A small image classifier, trained from scratch.
Training: soap at rate 0.002, 4600 steps, held-out accuracy 98%.
Rows from block 3 of a small image classifier, named by matrix and row number. Rows with one number belong to one neuron. Each number is 128 + 32 x the weight over its row's rms, rounded and kept within 0 to 255. All counts start at 0.
After each neuron's rows are labels from the 100 images, of 14976, where the neuron reaches its highest value: "strongest on" is what is common among them. Only what is clearly more common there than usual is listed. The data: simulated telescope pictures of galaxies.
# fc1: MLP up (model.blocks.3.mlp.fc1.weight, 768x256), inputs 128-255
# fc2: MLP down (model.blocks.3.mlp.fc2.weight, 256x768, transposed), outputs 128-255

fc1.109 [140 147 126 142 171  96 159 120 114 180 118 116 112 114 106  69 179 117 193  76 139 158 125  89 117 110 116 120 153 181 101 199 134 138  91 185 133 163 106 129 154 108 138 137 149 135  95 141 144 133 163 146 196 152 109 213 152 109 113 122 165  88  44 110 104 125  77  81 129 104 185 130  97 169 124 120  93 140  95 114 120  82 133  90  87 136 107 122  93 176 115 100 134  68 133 132  76  79 139  78 137 108 104 126 131  99 114 106  96 141  78  97 114 143 113 177 129 119 162 183  60  73 217 131 131 135 169 123]
fc2.109 [173 125  85  96 114 127 110 121 109 122 108 150 148 108 144 147 145 103 124 126 114 117 123 146 102 138  50 157 137 145 128 100 117 129 155 116  69 130 134 113 138 117  98 142 114 136  70 149 103 151 120 111 170 104 163  85 128 171 114 153 128 125 255 157 123 127 138 113  97 117 112 165 135 132 133 171 117 107 131 141 130 133 142  98  91 138 119  93 124 116 143 144 105 161 148 129 118 121 138 136 122 146 128 102  85 124 152 122 149 105 139 109 128 137 144   0 108 128 163 131 162 131 116 169 145 110 120 115]
strongest on: many stars

fc1.15 [124 131 165  99  57 131  98 119 157 162 140 110  75 179 115 148 163 147 126 218 128 135  84 136 100 125 200 168 118 115 146 150 107 109 158 112 164 155 137 142 151 112 141 196 138 112 194 101 114 123  63  74 112 141 168 109  96 114 124 129  99 110 172 130  91 164 121 133 154  72  93 122 152  83 154 160 175 143 154  95 156 224 101 131 168  89 112 172 115 111 181 147  96 165 156  89 156 175 175 117 126 142 120  97  95 107 117  81 126 121 102 139 144 151 165  82 130 171 154 101 164 146  86  82 137 143 127 184]
fc2.15 [168  83  85  90 130 127 118  95 107 104 118 152 176 117 149 165 125 100 157 126 160 123 118 148 124 167  56 114 160  77  82  98 125  95 167  65 104 164 170  95 104 150 106 123 128 122  92 151 128 136  80 114 129 109 135 117 137 187 104 153 176 148 187 160 110 147 117 139 120 133 134 138 174 120 115 199 153 102  93 172 135  84 160 130 100 170 119  48 114 131 130 125 171 148 173 143 113 117  99 109 175 128 134  98 130  84 106 160  72 122 188  85  99 131 115  32 133 107 184 135 164  98 142 155 167 139 150 118]
strongest on: winding: clockwise outward; barred spiral; tilted

fc1.325 [130 148 111 131 187 147 156 149 134 108  90 154 163  88 110  62 107 112 161  58 109 122 192  74 127 135 123 134 124 172 101 141 149 127  69 198  78 156 134 144 149 112 144  59 120 157  97 147 136 127 202 196 191 122  51 147 147  91 121 105 174 105  75 131 139  99 104  97  92 152 177 145  66 150  77 133 115 126 139 125 127  59 133 103 123  84 158 113 117 124  92 105 168  61 120 128  71 114  80  99 142  96  96 136 131 145 135 141 138 115 150 134  98 157 111 185  92 132 103 163  67  92 187 146 147 140 135 103]
fc2.325 [ 86 131 142 180 168 125 177 137 132 109 162 116  92 144 121  84 220 155  98 165 110 136  98 150 149 100 156 171  82 134 196 133 135 115  98 151 172 118  65 155 159 123 141 120 147  98 176 120 128 167 166 156 166 126 151  84  98 118 183  91 122 109   0 103 123 119 123 146 119 100 150 145 140  96 140  96 118 181 137  95  73 172 105  88 154 127  85 164 177 118 149 151 132 148 100  97 151 108 133 116 106 120 149 135 103 154 128 106 137 171 124 159 151 127 143 207 120 148  85 151  66 177 131 112 142  94  86 106]
strongest on: star cluster

fc1.439 [151 124 138  85  86 115 127 121 104 155 181  98  85 165 159 184 129 147 125 217 139  95  73  86 133 138 151 110 132  76  97 105  91 111 153  97 150 117 116 146 124 160 144 196 136  95 147 107 130 100  54 105  75 139 158 118 112 162 109 152  92 139 176 129  88 168 150 151 158  83  86 138 194  77 157 148 132 155 140 134 114 172 123 168 165 170  90 126 155 135 132 160 119 215 160 147 159 156 178 133 119 172 158 116 159 121 103  82 117 150 118 114 175 113 152  69 169 175 134 111 185 144 108 127 121 132 103 172]
fc2.439 [164 107 104 101 104 129  93 120 123 140 114 143 151 111 141 149 101 109 124 128 130 135 137 164 123 153  90 127 162 114 109 110 125 130 171 112 105 126 160 116  96 122 113 133  90 137 105 140 135 148 122 107 137 117 129 127 157 125  99 171 114 144 255 148 103 125 146 105 128 135 105 150 127 146 120 173 125  91 127 139 154 101 128 125  87 142 144 117 119 125 142 130 129 141 137 131 107 127 115 124 137 146 113 124 127 110 138 141 126 107 127 112 119 127 133   0 113 107 171 121 171 131 114 126 138 140 159 130]
strongest on: lensed arc

fc1.638 [141 131  92 143 174 145 158 137 128 125 111 176 168  87 152 112 141 113 153  39 120 121 194  86 139 142  90 104 152 171 103 129 172 149  84 181  81 131 130 120 112 137 102 108 156 145  67 154 141 137 194 205 147  97  58 114 122 121 128 106 168 103  62 120 128 103  85 127  75 163 164 125 113 167 107 121 113 127 110 168 131  40 139 133  95 132 123  76 121 147  52  94 178  80 108 150  76  85  87 100 151  69 110 133 184 153 168 152 121 144 126 125 106 134 126 147 111  87 115 136  63 124 181 158 125 126 141 115]
fc2.638 [ 93 131 136 149 152 121 150 107 141 128 119 129  88 186 141  70 194 142  91 165 143 142  46 167 129 123 161 190  94 156 191 115 113 141 116  83 129 104  85 177 170 114 139 143 136 127 155 106 134 148 132 131 100 160 142 111  92 122 177 101  80 135 255 108 125 109 134 121 137  72 141 169 101  76 129 120 127 123 149  66 116 186 112 139 142 121 112 184 148 148 155 143 104 139 105  86 153 169 139 135 104 149 152 140  96 187 121  73 133  89 126 140 128 151 163  74  91 151 101 149 127 148  75 165 149  74 130 117]
strongest on: irregular

fc1.265 [122 118 141 137  85 111  86 162  98 130 139 135  79 180 168 175 138 140  78 222 164 107  70 146 124 138 154 119 115 101 134  80 107 146 191  89 169 117 147 123  94 184 115 187 167 126 123 101 106 122  82  59  91  95 180 116 109 163 141 162  80 121 200 118 121 182 131 146 140 125 122  99 171 124 178 150 133 114  95  97 176 188  86 162 153 168 114  82 141 109 155 164 114 190 146 130 175 107 131 157 126 181 111 126 131 169 130 143 146 147 129 140 137 125 151 116 131 119 151 112 195 183  81 107 146 168  66 139]
fc2.265 [129 152 186 129  62 129 127 148 160 129 137 108 103 141 121 128 103 156  97 179 130 149 159 118 140  81 237  72 124 110 149 196 142 125 124 108 175 123 144 141 131 123 154 113 147 127 195 131 106  80 167 174 111 155  95 202  96  63 101  66 122 122  41 106 183 167 109 120 141 141 136  90 123 128 103  79 118 139 140  93 146 147 142 147 182  61 161 213 142 143  96  67 109 107 100  99 154 176 155 118  97  83 138 132 157 149 100 131 117  98 101 140 137 149 117 208 178 136  96 120 134 130  99  89  95 143 164 142]
strongest on: lensed arc

fc1.275 [139  57 150 128  92 150  65 135 137 158 136  80 101 183 136 182 111 131  95 154 161 117  93 172 152 154 136 165 117  91 199 127 105  84 118  81 120 131  64 145 134 151 148 139 112 121 156 140 136 138  69  99  76 116 123  94 123 186 163 109  92 148 219  99 144 143 186 178 161  83 119 147 140  97 186 151 103  81  96  78  85 192 155 137 147 115 154 157 156 133 184 177 111 160 130 121 151 161 193 167 119 160 131 106 114  71 132  78  75 124 139 116 123 138 180  86 106 136 168  79 175 171  37 107 144 134 170 158]
fc2.275 [155 117 108 155 124 138 115 102  85 113 122 180 210 123 101 159 120  90 162 107 147  87 165 140 109 152 104 101 172 132  35 101 130  83 131  98 101 156 156  98 103 145  89  76 123 119  73 143 113 154  92 110 130 130 119 111 151 173 101 157 167 130  47 144 126 181 147 119 107 101 123 102 169 168 137 190 137 139  87 157 123  80 144 138  89 130 143  77 131 146 142 120 117 140 213 140 107  62  83 127 177 124 102  93 154  86 141 157 113 162 143 133 131 110 118  96 100 160 160 129 132 113 172 151 153 166 144 158]
strongest on: edge-on disc

fc1.409 [114 140 114 150 197 177 141 130 126 102 101 105 156  60 127  87 115 100 165  32 110 114 194 104 119 120 104 104 142 166 102 138 168 126  80 161 103 122 134 125 136 115 136  74 127 150 129 141 142 133 200 168 163 146  75 155 142 124 105 102 170 117  49 100 169  82 132 137 101 168 152 141  62 156  74 110  95 160 141 140 124  64 148 117 128  93 148 136 142 123  70 126 168  53  57 145  90  92  82 106 125  79 116 123 119 129 149 169 139 122 188 132 131 123 125 164 103 112  81 150  53 112 144 151 131 124 143 135]
fc2.409 [ 76 108 131 165 184 131 185 152 142 104 149 124  87 150 123  76 200 141 117 148 118 116  64 125 119 124 125 203  58 120 195 118 109 108  78 161 157 121  62 177 145 119 153 122 121  86 169 112 160 127 136 162 121 136 138  68  92 137 183  74 100 121   0  99  95 129 114 146 137  88 167 158 139 117 130  75 119 171 126  87  72 158  95  97 138 119  91 153 161 117 171 142 117 157 113 105 145 157 148 154 101 131 140 152  85 165 128  91 123 150 139 131 147 182 121 187  77 156  99 146 102 146 130 118 129  81  91  82]
strongest on: star cluster

fc1.543 [117 132 117 114 173 135 142 135 117  97 120 178 186  87 141  98  99  81 153  51 104 110 193  99 167 123  85  83 147 162  77 121 168 128 108 159  96 118 145 131  92 133  67  88 154 128  60 126 143 146 221 203 154 128  56 115 154 143  97 146 166 106  71 119 144  81 105 149  62 173 139  85 105 164  93 112 122 142 140 168 141  48 143 128 117 174 109  97 139 124  50 111 183  71 119 171  90  82  91 131 131  95 134 125 174 135 167 166 155 168 138 141  82 125 114 160 114 115 103 113  57 127 165 176 116 138 114 109]
fc2.543 [ 95 150 130 157 131 125 150 131 141 131 125 145  98 174 118  72 184 173 149 146 127 138  72 126 126 109 197 157  42 151 181 149  97 157 100 113 184 125  79 159 134 120 154 106 147 117 207 115 128 129 143 160 112 158 101 167 110  91 177  83 113 151   0  77 122 132 143 124 121 109 154 124 115 102 115  74 137 149 114  64 132 171 114 166 144  94 122 220 165 150 138 116  89 120  90  92 147 168 152 123 105 103 145 159 122 205  96 117 124 116 115 141 131 162 127 213 141 123  83 131  96 140  49 129 103  66 161 110]
strongest on: bright star with spikes

fc1.7 [127 101 121 172 206 167 154 121 106 100 105 132 159  79 143  53 141  95 127  51 119 130 169  89 115 123  92 112 147 169 115 138 163 130  90 167 105 142 128 114 142 113 106  85 147 159 100 152 147 150 182 197 195 145  75 151 138 118 118 119 167 105  47 118 124 113  84  96  82 147 148 156  90 175  81 126  94 138 118 118 129  53 112 125  94 106 124 102 125 155  86  77 156  65 100 141  75  93 103 102 110  60  78 147 126 125 126 138 137 144 151 133 131 145 112 165  84 128 106 161  65  93 187 149 138  85 161 130]
fc2.7 [140 143 140 160 182 133 169 151 132 118 131 130  86 130 136  73 248 146  93 167  97 144 100 125  67  84  90 167  69 156 174 142 114 128 107 167 124  97  48 168 151 105 138 112 133 113 126 147 100 129 168 146 180 143 188  90 104 115 166  92 125 117 221 102 128 161 122 141 115  90 117 162 105 114 161  89 116 172 151  96  92 162 120  59 129 110 123 143 122 104 150 148  93 182 113  87 139  78 159 113  71 157 155 114  93 169 144 125 172 120 131 141 117 151 146  61  75 156 156 171 111 141 134 133 117  82  85 101]
strongest on: star cluster

fc1.269 [112 145 143 130  91 113  52 161 114 146 140 134  75 182 128 157 119 169  51 211 141 131  84 157 149 145 147 140  97  91 150 100 134 131 181  50 148 164 111 163 146 130 117 177 130  96 139 144 109 139  50  83  57 132 151 116 117 144 177 109  79 128 225 133  93 171 152 125 144 120 126 141 147 111 122 146 130 131 118 101 125 179  86 141 174 143 112 156 112 112 158 134 106 188 152 109 154 151 148 165 121 192 144 143  71 106 125 109 104 161 169 132 158  97 105  83 148 144 143 110 196 176  92  96 158 109  89 105]
fc2.269 [154 143 113 117  80 186 124 169 156 168 150  76 150 105 120 116  81 168 118 143  84 137 167 113 158  89 179  84 151 183 148 110 162 142 103 140 116 168 182 156  83 118 163 106 128 103 189 165 108  99 158 150 127 142  98 174 119 123 108 130 150  94   0 158 177 169 144 105 185 164  99  97 109  94  68  69 108 152 134 118 161 134 132  82 137  59 160 181 147 130  87  90 153 110 126 123 142 158 139  72 128 118 109 109 171 127 127 125 137 106  89 123 131 100 127 217 157  98 101 120 143 104 158  78  96 169 151 141]
strongest on: lensed arc

fc1.443 [ 98 139 114 155 190 144 173 117 130  87 105 156 173  82 158  84 122  79 168  54 123 104 197 117 131 125  94  88 165 177  89 146 148 130  58 176 101 105 126 137 100 117  92 120 125 166  84 137 136 143 204 187 159 115  45 122 140 121 114 107 159 122  44 130 140 115  86 133  60 157 153 127 120 166 120 122 127 120 128 153 149  45 127 113 113 132 132  90 133 122  68 101 147  71 101 152  94  69  87  95 111  60 116 141 165 153 133 145 126 149 140 117 112  98  92 153 109 127  87 123  38 120 193 145 111 144 140 119]
fc2.443 [101 141 168 145 168 128 150 127 154 104 124 137  79 172 129  86 210 217  97 175 111 136  64  83 147 110 178 138  57 132 184 106 121 125 135 112 190 113 108 159 144 111 181 129 154 103 176 130 111 133 156 155 138 155 136 157  88  86 181  80 107 122  59 118 126 106 118 131 112 111 156 117  98 102 127  72 125 150 132  48 125 161 100 127 150 107 117 185 165 126 142 116  86 120 105  86 127 180 149  99  88 110 157 139  99 169 120 102 156  98 149 161 115 163 144 191 137 121  98 153  93 136 102 140  88  88 110  91]
strongest on: irregular

fc1.450 [134 138 119 182 183 123 151 169 124 104 128 149 172 112 120  86 164 101 181  14 123 124 163  84 133 142  90 123 144 176 111 165 145 121  65 171 117 134 102 129 147 134 106  79 135 142 109 147 159 134 200 182 169 149  72 152 160  85 123 126 173 111  48 111 123  82  80 107  70 117 177 153  86 170 116 101 119 139 114 132 129  50 117 126  96 116 125 117 102 139 103 103 159  85  82 128  59  78 113  84 133  63 105 150 125 147 133 144 117 142 116 151 116 128 103 200 116 106 112 174  48  87 186 145 148 121 151 114]
fc2.450 [120 159 129 114 157 126 133 108 100 102 150 115  56 130 136 104 225 151  89 199 115 103  52  85  84  91 137 169  56 150 200 145 155 128 133 139 131  83  72 162 179  97 155 143 142 120 136 140  70 153 151 150 179 143 164 106  87 124 145  78 104 132 201  82 135 132 126 140 107 115 125 187  98 115 142 130 141 174 131  50 117 189 119  94 186 111 104 165 146  85 128 144  80 150  94  70 146 130 141 122  56 130 180 117  93 160 166  92 174 116 158 126 133 136 139  96  98 119 140 161 108 152 107 134 105 114  81 112]
strongest on: irregular

fc1.423 [124 104 115 105 188 136 148 135 106 119 148  86 156  74 134 102 103  75 167 101 120 128 185  94 173 133 151 119 152 131  69 169 203 136  93 168 109 139 130 135  87 118 109 156 141 120  57 125 142 116 173 196 169 170  73 130 123 103 124 125 156  94  71 137 117  96  63 130  82 139 164 113 119 136 151 135  82 129  86 154 125  69 159 107 127 167  76 105 139 154  56 109 170 106 125 180  79  93  90  75 131  76 131 120 198 121 117 110  97 147  78  98 111 133 128 151 110 114 144 140  58  99 191 180 122  95 167 137]
fc2.423 [162 122 113 115 136 133 102 107 109 132 105 164 125 137 180 142 151 118 135 107 116 123  98 178 108 167  71 156 142 127 124  76  91 129 170 112  71 115 116 142 115 122 100 135 120 155  75 135 127 152 116  95 128 115 157 106 143 157 123 165 128 141 255 160  99 108 152 115 131 129 102 161 135 139 131 173 146  99 135 125 142 142 136 119  69 145 127 114 113 141 144 145 115 152 137 113 111 106 142 122 128 165 105 120 103 142 124 147 138 127 137 110 126 115 146   0 113 141 167 145 164 129  94 133 149 111 152 108]
strongest on: bright star with spikes; edge-on disc

fc1.65 [131 106 150 111  85  94 122 149 111 126 157 135  72 189 168 190 128 110 110 201 151 101  59 135 111 138 145 114 137 129 139 119 109 131 190 119 173 156 137 119  84 158 112 220 128 100 111  93 145 117  69  99  65 128 195  78 116 164 129 137 120 124 213 142  79 161 140 189 112 160 120  98 192 141 175 150 159 131 118 123 167 181 111 154 140 176 124 109 149  79 137 135  93 207 154 128 183 128 127 166 101 145 103 138 143 160 144 128 146 137 110 158 111 108 113  87 139 121 174  71 179 167 109 103 152 139  81 154]
fc2.65 [121 145 157 151  86 134 103 127 161 149 143 129 133 162 119 148  97 174 104 146 124 150 165 121 137  91 222  89 120 141 137 176  97 159 116 128 173 146 159 141 110 101 140 114 140 132 181 131 124 119 185 136 126 156  73 226 126  78 124 105 117 136   0 114 157 144 104 119 138 160 135 114 123  92 101  80 137 117 137 128 166 140 156 138 156  87 159 203 142 146 108 101 122 117 124 133 142 158 134  91 118  96 128 145 163 140 109 137 109  89  84 119 125 123 106 247 184 119  59 111  98 120 116  99  68 124 170 158]
strongest on: lensed arc; barred spiral

fc1.730 [120 144 168 105  67 105 123 159 137 134 151 121  80 189  99 157 121 156 127 211 147 162  87 182  92 122 167 173 104 102 143 122  76 136 166 126 162 147 157 158 163 125 127 170 126 128 148  99  87 161  65  81  90 153 183 133 102  94 108 159  80 130 193 161 114 173 114 122 136  98 109 117 173  92 141 137 167  97 113 101 140 193  95 125 153 107 139 166 148  95 170 118 101 202 184  86 176 174 140 138 122 121 105 111 119 109 125  98 128 125  79 129 138 155 104 116 172 156 192  94 183 169 106 120 129 156 123 129]
fc2.730 [135 135 134 119 104  96 102 105 115 154 137 184 171 120 143 175  88 132 130 145 115 134 178 158 149 117 156  76 175  98  87 155 141 147 184 103 131 149 203  88 107 106 105 140 120 165 120 173 133  80 101 184 146 107  91 200 158 185  95 140 150 128   0 146 179 125 126 131 107 189 103  93 144  95 102 123 128 124 109 172 187 118 177 147 118 131 130  85 110 184  96 119 129 118 168 150  92 112 126  92 165 111 128  99 171 111  89 184 107  96 102 117  79  85 112 163 154 118 113 118 133  65 175  98  94 134 134 164]
strongest on: winding: clockwise outward; barred spiral

fc1.327 [118 122 106 135 169 121 155 130 107 102 148 147 168  65 133 100 125  87 165  36 125 122 205  78 168 130  92 125 156 162  91 125 171 138 103 177  86 117 135 125 125 134 113 113 128 109  53 141 130  86 198 182 157 123  75 115 119 104 134 132 172  94  80 129 139  93  99 144  78 165 166 100 119 166 106 126 104 119 110 148 154  60 133 134  92 138 122  77 140 147  77 119 148  86  94 151  76  72  53 105 121 107  94 137 162 174 130 160 108 134 131 167  99 132 111 158 120 100 104 142  66 134 198 153 159 115 145 105]
fc2.327 [ 97 156 139 130 145 134 126 140 159 131  92 135  88 239 132  41 195 147 135 150 130 126  62 169 103 116 156 123  92 134 193 126  97 139 110  69 149  82  68 186 146 103 157 124 158 125 124 115 169 140 153 157 151 132 113 129 122 107 136 101 110 139 113 117 123 166 105 119 134  99 114 170  95 112 105 115 169 103 129  79  85 196 126 125 108 110 106 222 139 142 146 136  91 158 124 100 135 171 174 139 102 125 141 148 139 196  84  95 138  80 115 119 123 144 195 138 112 182 118 129 120 129  53 161 122  44 131 127]
strongest on: bright star with spikes

fc1.240 [177 109 131  53 166 144 114 142 113 146 110 144 122 142  71  28 125 137 163 102 109 112 143 126  79 120 127 122 114 166 132 215 167 144 129 156 153 168 155 152 158  70 216 128 111  80 148 166 136 121 108 142 128 107 102 183 102  99 112 108 155 114 121 119 110 182  95 109 166 130 149 140  84 142  82 116 151 154 152 115 109  87 108 149 120 140 107 155  86 195 152 105  91 106 156 108 112 191  81  97 142 172 106 118 114 133 122 133  99 114  99 107 109 218 160 108 119 147 141 102  92  73 173 161 132 159 118 155]
fc2.240 [116  98  98 129 149 131 163 123 135 114 133 120 153 111 103 144 123 105 168  78 121 150 129 124 135 134 105 120 141 119 114  90 117 128 103 125 122 120 115 125 121 153 113 115 139 154  96 129 129 133 108 142 131 128 115  94 127 177 131 133 165 132   0 150 118 100 110 131 112 106 124 133 145 119 142 141 156 158  95 130 108 124 142 115  94 151 125  99 136 149 123 135 120 131 164 164 106  91 120 127 141 133 125 139 134 145 133 134 113 155 122 140  92 120 133 196 126 139 109 130 107 109 127 174 115 102 100 107]
strongest on: many stars

fc1.649 [106 144 129 168 122 104 132 189 145 127 127 140 114 186 118 154 122 133  86 176 137 156  95 142  94 135 145 160 109 122 178  81  95 136 155 126 144 139  94 146 147 168 109 149 166 141 145 106 124 144  87 133  27  97 127  78 137 115 116 133  84  96 179 122  81 137 125 153  80 125 132 155 211 102 193 141 148 117 133 104 128 172  89 178 157 136 145 115 157  47 126 154 113 151 122 144 176 146  94 164  96 127 125 136  79 152 191  95 162 106 126 223 135  94 114  85 116 161 125 109 175 176 107 100 152 135  68 120]
fc2.649 [105 123 149 155 116 128 143 123 126 139 146 122 121 134 127  93 142 169 102 158  93 152 141 118 144  98 189 102 112 158 164 162 136 152  94 136 162 158 136 155 150 128 141 110 130 121 175 145 124 135 162 185 150 132  82 180 136 120 139 108 129 117   0 105 173 147 126 150 157 123 129  74 108 120 114  85 101 172 155 116 149 143 132 138 157 111 129 208 122 132 116  77 113 113  98 117 155 154 131  98 126 104 116 121 146 162  88 117 126 136  84 126 108 131 118 251 143 111 103 128  99  80 148  93 111 120 126 157]
strongest on: winding: clockwise outward

fc1.40 [132 134 118 144 192 138 174 150 124 124 143 149 173 111 156 110 139  86 153  78 141 101 172  60 140 155  94  81 149 160  84 108 167 138  88 165 102 131 120 114  76 130  99 143 149 101  60 138 162 112 174 156 145 127  75 112 121 128 118 142 170 103  82 113 128 110 108 173  60 162 143  94 119 158 141 128 124 141 136 170 184  64 123 164 129 174 117  65 160 137  41 103 170 105 107 181  95  67 100  90 122 118 118 146 190 161 136 161 114 162 133 155 102 121 132 140 132 110 123 143  49 105 165 141 122 128 104 115]
fc2.40 [ 77 159 154 148 124 137  84 116 146 130 133 114  92 219 155  82 195 146 128 191 139 147  74 213 104 146 126 137  66 135 177 128  55 153 164 107 147 110  85 180 120 103 153 120 156 119 131 117 144 147 162 178 170 160 113 138 115  99 137  94  97 153 222 131 121  95  91  87 139 104 148 183  81 126 106 102 123  85 132  76  97 187 130 123  92 109 101 194 128 163 172 120 101 127 116  82 128 196 125 137  95 124 138 108 118 203 141  88 181  41 109 134 103 169 170 126  91 148 122 133 130 128  53 203 119 103 129 116]
strongest on: bright star with spikes; edge-on disc

fc1.45 [128 133 125 151 159 119 162 167 135 128  89 170 171  88 116  89 155  94 134  55 123 145 203 100 139 107 120 131 142 192  89 143 153 134  68 183 102 130 146 111 128 104 102 103 147 160  87 144 122 122 188 168 160 120  85 130 127  92 137 121 152 106  43 152 148 125  62 101  74 131 184 131 118 155  87 116 103 152  95 132 130  75 137 106 103 130 145 124 135 106  99 116 191  88 113 151  62  88 111 114 107  82  87 128 124 138 149 130 117 156 110 142 101 131  98 177  94 118  98 156  59 117 220 144 146 111 146 127]
fc2.45 [134 162 172 160 144  94 125 127 132 111 117 137  66 142 138  78 206 185 110 160 102 134  69 112  96 104 125 146  57 124 182 129 139 135 160 153 150  71  54 139 181  97 164 137 148 138 168 143  90 155 146 141 179 105 141 133  97  99 153  73 135 133 176  94 129 106 145 155 133 128 103 162  96 140 158 114 126 143 165  61 114 162 105 126 168 131 109 185 132 104 141 111  76 138  93  69 146 104 140  63  82  95 159 151 103 163 127 112 171 119 164 140 140 145 102  93 142 125 115 146 106 153 104 132  68 104 108 127]
strongest on: irregular

fc1.48 [133 148 116 155 192 139 122 127 124 110 112 131 168  80 105  57 161 107 157  57 115 131 177  90 146 115  84 117 124 186 104 159 174 133  94 175 102 154 122 122 134 117 146  75 120 175  95 164 138 133 168 174 180 135  78 145 171 109 105 118 171 118  49 104 134  87  95 102  85 145 146 145  82 153  78 107 143 139 129 108 112  56 150 122  81  72 147 140  98 159  95 102 165  43 118 129  83  77 114  88 112  65 103 124 116 125 141 143 126 120 162 152 105 140 108 173 109 116 107 168  61  96 155 163 143 129 160 119]
fc2.48 [113 108 133 174 187 128 198 145 138 103 161 114  90 110 126  88 240 137  99 174 152 117  80 155 109 104 113 195 100 152 167  97 140 116  88 148 131 100  38 170 169  96 123 115 130  97 135 139 141 147 158 137 163 120 186  42  83 146 193  97 106 117  75 100 110 143 100 159  95  92 126 153 108 129 156 108 113 170 161  97  71 159 111  75 143 152  86 130 121 111 160 149 132 177 128 125 145 106 143 157 113 140 156 137 106 148 132  97 140 147 128 149 135 169 138 107  83 148 135 159  73 130 152 139 140  81  88  75]
strongest on: star cluster

fc1.623 [142 152 123 168 159 118 154 140 130 127 124 111 123 106 124  69 154 106 175  52 114 148 162  78 110 109  80 131 134 190 122 169 159 123  77 175  83 140 101 138 158 115 139  80 144 166  87 157 140 133 185 156 185 164 118 182 137 101 121 114 140 106  52 104 127 113 112 100 129 102 160 145  68 175 116 103 117 131 110 101  96  73 108 103  97  91 115 158 117 175 110 122 157  54  98 138  62 113 120  78 120  66 115 116 101 130 131 131 136 150 127 123 131 109 108 215 108 128 109 178  76  99 181 146 156  99 158 104]
fc2.623 [147 137 137 112 175 115 160 132 103  94 119 135  75  93 128 104 230 113  91 163 111 109 108 130  80 134  90 191  82 138 169 130 138 115 123 136 116  96  61 138 171 102 127 112 143 122 106 166 122 132 149 164 184 133 189  60 115 140 149  65 145 126 255 128 112 144 122 164 110  74 129 178 118 132 143 115 138 185 151 114  91 131 126  96 157 135  97 131 110  96 168 136 111 197 113  80 121  92 135 145  97 181 131 126  90 142 157 115 165 130 147 134 122 144 162  15 102 135 163 145 130 162 119 157 152 108  78  89]
strongest on: edge-on disc

fc1.610 [131 162 150 114 142 112 163 115  72 162 150 121 124 143 141 121 154 117 191 127 126 135 166  78 123 120 126 128 137 151  67 186 154 133 126 199 145 153 141 110 120 130 127 175 168 141  59 110 147  96 119 158 133 147  99 208 124  77 125 162 128  99  80 111  93 120  68 111  94 107 180 130 167 136 159 141 145 158  74 126 135 102 141 113 128 197  78 115 141 177  96 133 136 130 164 159 103  97  88  70 146  74 102 124 192 115  84 119  81 144  84 117 124 155 105 159 146 112 161 168  92  70 190 194 146 118 113 138]
fc2.610 [158 115 103 112 127 123  98 126 118 141 121 144 137 115 153 138 128 111 120 122 119 126 123 153 101 149  67 129 162 119 107  93 127 127 159 109  90 129 134 134 114 109 106 112 109 146  88 123 117 147 128 107 150 128 137  96 145 169 120 172 130 127 255 153 120 130 148 119 116 129  93 155 115 131 115 176 118  94 118 139 144 114 154 117  70 129 130 126 122 120 145 147 113 145 117 126 107 129 135 136 117 155 123 105 100 120 147 128 124  98 128  99 127 125 162   0 112 133 146 129 148 138 105 155 143 113 141 113]
strongest on: winding: clockwise outward

fc1.237 [144 132  90 127 171 126 178 133 118 104 136 151 152  64 145 107 133  80 172  52 129 123 180  93 149 136 117 107 154 192  66 163 159 123  67 172 102 130 153 119  94 122  91 112 138 126  76 146 118 111 192 173 167 137  92 143 148 119 117 137 194  95  51 135 140  93  67 137  80 150 181 128  91 164 122 134  92 132 102 135 127  67 143 128 127 137 130 101 128 173  67 108 173  79 103 177  92  88 105 109 119  86 112 112 163 142 130 144 118 142 124 127  87 128 107 157 125 137 110 158  45 103 178 163 115 119 163 137]
fc2.237 [125 148 122 142 166 104 133  95 122 138 104 181  97 178 150  97 213 120 118 134 140 133  55 130  97 149  66 189  83 114 175 105  91 124 150 105  97  91  83 158 133 108 151 130 143 128  95 125 144 139 131 142 149 113 193  90 112 137 160  88 123 157 255 110 119 116 127 109 101  82 141 184 120 111 148 142 149 117 105  93 107 144 141 102  92 143  98 117 110 119 161 150  86 167 137  86 119 113 143 128 106 175 137 150 103 150 150 111 127 115 150 124 139 143 161   0  95 157 168 142 125 130  85 174 138  95 131  91]
strongest on: bright star with spikes; edge-on disc